config = dict(
    dataset='scattered letters and digits in many colours',
    image_size=32,
    horizontal_flip=False,
    arch='resnet',
    depths=[4, 9, 4],
    kernel_size=3,
    avg_pool_shortcut=False,
    loss='cross_entropy',
    learning_rate=0.018,
    nesterov=True,
    max_steps=7600,
    epochs=10.0,
)
Rows from block 13 of a small image classifier, named by matrix and row number. Rows with one number belong to one channel. Each number is 128 + 24 x the weight over its row's rms, rounded and kept within 0 to 255. All counts start at 0. Numbers have three digits each.
After each channel's rows are labels from the 100 images, of 14976, where the channel reaches its highest value: "strongest on" is what is common among them. Only what is clearly more common there than usual is listed. The data: scattered letters and digits in many colours.
# convs0: first 3x3 conv, stride 2 (model.blocks.13.convs.0.weight, 320x160x3x3, each kernel summed), inputs 0-79
# convs1: second 3x3 conv (model.blocks.13.convs.1.weight, 320x320x3x3, transposed, each kernel summed), outputs 0-63

convs0.291:109152139102127116139132139183161110133162123069157160106113093144073094094179126125172132143074133109150174100152107140117150157149120106104128153108151189129108119138144100117133108122129118135153140109141125145096145146150123164126135103
convs1.291:117140125140131101138096121130115132099114114111133127130125098128141100119140122193106046105128122130125075149116131103141117130110178147086163178093128185115148163124110117118136130145123146
strongest on: count: one

convs0.206:094122143154118157169139134146150121132141131126116123121136124116112129112137120089123086080073138113134143105103119136127104159093136164115156140126133126166115144124128152161157139124097142153104140136099076144110099108100016143115145111
convs1.206:123145072124114130125134105131126142142084090091158137143141160095119100098139167140107047133100123138133127126108148135127106165112120179105122180124155134088136126147108132100076126106128134
strongest on: count: two

convs0.51:112148149118098133103130063120092135124166099141084152139103094118173134143099149130094084149123090124134138106114158096159102137117111148090143124142127139105113116106111153097137126137133109087164160148071139101105134153106162160128147094
convs1.51:130118139121145098139140120127112149097148121150113116149160132125119156165145114102108092121127121183121109124120145108176192110133139120125149133145129171183166187156155122132132149130130160
strongest on: count: two

convs0.33:143103104116122136153113165105130089135135106168125167113126153147152118141107119129135128134090177170167087137062127117135132139173125151147091125119129135132096173098136113180139109142123177118113113135153100083110106120123121094078109161
convs1.33:150141115128100118149134138118117060114101103133100130115154125122117100133122149113118120138126121141130149107115130116141167150154177083143149169128155165092191153125153157122154112151116149
strongest on: count: two

convs0.131:133145155086119141163145141126149172127143131147161124144120070133163111147122162126099115092149118177092143144192123150116094181120121152107106118111128126090158089162120120125128186137122116126141121120138114180104128131136122139108128126
convs1.131:117116113112104127150107155102114157157117128115088131147100124145097143164128138097142156130148131103090125190125165160111139127112119127089104096122138089162151064108115119161139136157153062
strongest on: count: one

convs0.112:096106152148142161109118111107140161128140143123116119136126116117108108149051134109074174154126160152138137131126126170113120137129109167169133167143138099134097131117116159132170166143169156125172120134180186151140167123161141108143133131
convs1.112:160117124157108127065163164100110126116147106103169116122141129071105152163142143158093098108138139119144160167109160170169143164123114098136135116148145104139114142131138125116100097109115129
strongest on: count: one

convs0.284:079101084097135128113112166085128138164143142149106166145146093159145120117093136145129122146121147127072104139123157120147124138121138129159161152139120129094147151137190163113140170117158121131135119148098164120117144129098062145134134143
convs1.284:110131136127147115149135158135093149133140109140104123107100140132110128117142109130133095133127129118138094155093162162124163155138142119140131132124124174131208175170159104129112151132121163
strongest on: count: two

convs0.209:101112161130131121155129129089140106116119173167103142136135115089115112142085114099114147090096142125167068086146118150067115135155162096155165107115094129131141104134134118141125125102122156108120133130106091057135144117120133108142104106
convs1.209:108108085079138099119172145110118162145100112121138106099161135141122161157169153109116092148128140119106161134155158107134139125146170102141106146156122120147127146121117137167101156185124162
strongest on: count: one

convs0.105:088124124135122111131146101183150135153134146100178093163138141128127135104102103100078143091084098101116144136158129127085089131122121110137151147113150152144153124111129147111099163173129147157123121134139159138157138138131092120129159127
convs1.105:140137155139115112120114149104128132134124125146134120116140152125108134162160131145103113092141145162163122087131121131114098138134117095141074129165137155161149098116121152102127084118138135
strongest on: count: one

convs0.157:142082126137093137140110186111128146166140159087143106145123097145123109110153129152141166137118135115126148112127109111118145115117127123081086142117126161113150172121120137135094182110143142149121124115146092141130115074158115088092143066
convs1.157:117148151144119189082122097112171105138110162118130155118130132144128122110119126098174117172138089086147125154140104140112137163086111144159149133149159075129099146121163112159128148117102115
strongest on: count: two

convs0.287:103109132086149114143115095166104113138127112080078125156116123115126161156135134116116110148134130161111112107157174130145150116176119125098135110144112150134162131108124118118121143118091111117118104154128090099113165129095083120083148120
convs1.287:099131087145109143120134127092100118121119149164152126105139066082112127129128131113132130126127163129114166150124114122153139076128164134118178154135109141150131131129105110137089167174112156
strongest on: count: one

convs0.196:129128117125168139168092123105141100145124161149146120166149120128123128119089118115159073162103098115167119128116136144076126142121126124116155151091116150134161120126127138093128161134109108171127179134132073089119119149107145172158122146
convs1.196:151107093115097089108110124122142132131113117113102131137101117084115148117117114177139146122124109123114156154112135117154128130111114137044137130141087082115109098149141091118075124123166128
strongest on: count: one

convs0.166:123103085112082143076103165115118155117103103112121095108161150107127127172086134172148090173147130142111130108153113113137109132144130145128096129156134148113180120123121124159128129101103105126161126116128163137125103104150163157134123147
convs1.166:143142149149140116165131126118104148098115101136170108142141098116161120135134110096115162160137141157111135127139153109090147079130091158161112128153133103137106103133129161095137132122141146
strongest on: count: one

convs0.2:119126109110141139100105088114125169131153092139117095121127126095150129122124128165110133118107143090154117129109155140143130182183149146172108107128108195098146191128168138115156142082105117133109117104078101118094123119138140102066111162
convs1.2:183144090109166144137127138119133115092157115157141140131138134089164092133175117094113180129117141150141137174091113189164111163152105103149152135138150153118140149128112125120113130121115148
strongest on: count: two

convs0.244:108159112135095120138143114145171129140149144160122142129137092104123146141088117082099115157137115101115113090126078148087124133162111110123140090141127123130118156064144099139141132161110141119144123100152165114192105137179168132058166129
convs1.244:148144113125119108122109139123124135105140104117159119141105093123121142173153139112142080112156191143132166153094140107140157146129139134101160111119135110140117080090147112143122145127151113
strongest on: count: one

convs0.30:115136179126103131153136110122143108136106158136104105141117076106133106128128096131094114109125088107127129128156149148130142145152158140150084128112128165127123148125157150111150085132161129090127104108089066107124151141102101107108141116
convs1.30:116139130116144046123144151181119113131140129115154106096108114084103148159134132126129130148131124129112140139082134116132085133112117110104074100138155094128107094123035164143091111140118139
strongest on: count: two

convs0.148:152126138103126122135129151147095053155156122151116101131122137112129158165094106068130096085123113141178120117140174094151133140145131159109161108118129128143139147120103169116159116096147156161113148118119111097148116141146153166161150164
convs1.148:149153111087086138120116140133125096180158106106161128114090114119114156162140156125108078107143127112157128174101098165113107136138152140109139111164124145142160087122142157123122105108134147
strongest on: count: two

convs0.283:097098108111098121150077139156086119133108090066090126126111105144088135109127157147147161132167080108117108104182111085115160163100125140154105141144128133123127117175126148107130157116155117125096136127120117147096108117114121154120119092
convs1.283:109105085137123140167111117098123086146111114146120169120096095118131121154140158124109108107164137081137128110101116121118125114164135129142115148136092172137098148136114144104127150157160121
strongest on: count: one

convs0.28:115126155110133093101128118143136145118137152163092123114138129115153109123140146143142105118140112161138107124150055170134092125092129143142140147145125146163140138157111122152166104077089102138109107120122127084128112132101120094090115096
convs1.28:078141103126123096162115148196096150121079125124108135135135085112133162114100120077127080142112112135089143130133137101116160110136128120062100152129128145130175158168104128163152119138115110
strongest on: count: one

convs0.142:119152102119094127155090122124146132091129168116153147085103132157134151140134110143191124138131127126101135148115130109114185124171140147100086117140138138071169117113138128137086118168126125109103134106119143129114122112117124143076133121
convs1.142:148126122161104164111148091065144116128135150107101129092145153164144128126160156119174109095134138100092120137114126107108137131149141135143137146131137131129096110164096158166146131147139149
strongest on: count: two

convs0.113:130124156097122152119146149140125141137120128147157126123131109104154132134109114111112122112105139152131146143117073165105106179180175117169172120133103190140107140119149130140162064102103109108093116074118096124103123118114117090116115127
convs1.113:118132106158098140151122131120144114094106135141101144127176155108152079146092125139133173084141162167122123152123137150146133152164148105127141146149146087115159148116095138129090118141144142
strongest on: count: two

convs0.59:136137125117164075115102118122109151132126183135102109151180138113121135133112089126119095108100131150173136117114091088138112076135133167155123154153137138144088145115143122139110152118084111143115115115121117116117109105088115125109108104
convs1.59:159136102188154154133126158175162144159150106116119163146128162123111146168115156104109094101127095112119112158111086148140128120112144097167206191111125173121174213096176130134138140134074137
strongest on: count: two

convs0.178:155125121155119140103160185084094119130119146103156092103096132153129124137124127094144149114101115118185089118087074167082158117151111122163119128116083147139090117144139141153144127131102135137117103113125112104138146132121162112136130130
convs1.178:127136134145122147148139130128097118122109151083113119127089079125161142135111146148127113088118130128141123121100128171141188106135123117124105135148156166181197116147145123123149153150147186
strongest on: count: two; count: one

convs0.11:133126120103160128171136196099152136121118129159126116125114128142099135172093131150140109132117109157115116131112143118150123166145101133131057128164119132094133142129140155129108124138112171093103114100110133114111087115135133118107109137
convs1.11:127118133075063121127133091148135111135083132125118121150107164105088083104108118110137101141126113152097111112105112111107129171168193125123133164117172148093163161130116152097138126181117111
strongest on: count: two

convs0.84:137092124125131177106176141109158180146112112121112121177146180128134080123165085105143118109105123143127089147122110091150114170155128137203116150116125144119140164121146164092158161152122102146138150130078135148147170153169120107134125143
convs1.84:130109194120131112145087138131137091120113133114149122166128124162116113118088064140140140140103102147133098112085132128153104163136076119159108114153102135151132087127141131150151138128189133
strongest on: count: one

convs0.224:118137186132133114148132117135136133141127129076097147131097116149122154112111107094162099115089112125103114143120099136127145137158154106122128113142130122144077110104138133120151162143120088152140148143186125144108096066108076117114125146
convs1.224:122122065170124076199117134122115174138129134123141126157150138142124138139097098165115077115128146110128116114142097079124121119099139162141130127121134112130126131156130094098132151149110094
strongest on: count: two

convs0.1:122124134133112150168139074122137141163131101131087115140156147094133122144106098121114166146148134112137110134126120093134103130147141130136089144138107138127081147094111121108134108131132105136150135105150092157119148099118119155146134087
convs1.1:168108117125155093137110129152153138125134139115081131112124132149161086133099090116123135107120135112117116103109122100159150126149099115120137092121140142114109114110089112131137107108135073
strongest on: count: one

convs0.66:109150145150122115125140101118159149105078133129161143117149089108076143138111135119145140106119067122074081112120059133103181161147124137136101120147132153123109103102172068121121141187108095125120104167154148115115169121132135131123136123
convs1.66:129135104148160092113114104112099157104112124109118152099084131077147096161122119136141098125126098130128111182105095153101107151170121127100164156149168155132136154150111133108090137141062164
strongest on: count: one

convs0.267:146116136097138114162113112092135130142132135172126163149103113131132119147119086141108109136141117159163129146109126111119155177152106142134139136172129140110142151109115111151134123137161174102115098082108162108110169147180173098142141140
convs1.267:077118101113141129115138118172122108150081135089134139102120126101105134115121134133099089120116131132109107168131127126166104179169196140117116136141152162112162162108138140109129129134147135
strongest on: count: two

convs0.226:174148106130137134169089153106148190111095099149144159121102115124119162128136125118120098088138107111044103142107113100121109130127133123124159121113131136101129121131156148126120157091147150111138122128090137119125133130135059116091101144
convs1.226:128084149114116101134131152097075114129143083122129097132104097117127121129077112140157113137137100150113115129096116078130109137114152103138132123139102125119118142162170111148121114091122143
strongest on: count: two

convs0.248:135127107146130126109159093112150111108145080159136154137122131104151131165093089125116133141115119125105088138134097130141138163195148133155150097164147124114152117122139150150169130120133180104144093134153147121128113088134197128110138104
convs1.248:135115125133130118143142140090109163112152111121122105164151144093117123151109140123124115119119131128175110170082174157162145120118142129123131128118138148126141162128122121158094100132104093
strongest on: count: one

convs0.241:112105101133121112109104141169149129097127125144065142129153138130130148154174156115115116088110131172128106156138028133104122140085135128143108136136133143117118180147130151150116144113123111123124123144138114107154129084120159152122128164
convs1.241:100165156143133188127134128153159148125174138127147135172102108147142132181144195106098113100145115139109163174117129125110137151115105135193113102143127180136119140135143124141120117124107137
strongest on: count: one

convs0.219:098136128119100147163121122168138145110081137089045132126125142070111099108096125133131101094110126136143123110143146117167097100145116136134101102127184149136141113156142173125106148114109139142143146146105094156116125148080188131131126140
convs1.219:175142090139121116164106147157103186140147093188101128165119122103128128111119097125130097149106142124122162112103116119171119089121104125164143120110128116120122125116125111107122147097129086
strongest on: count: two; count: one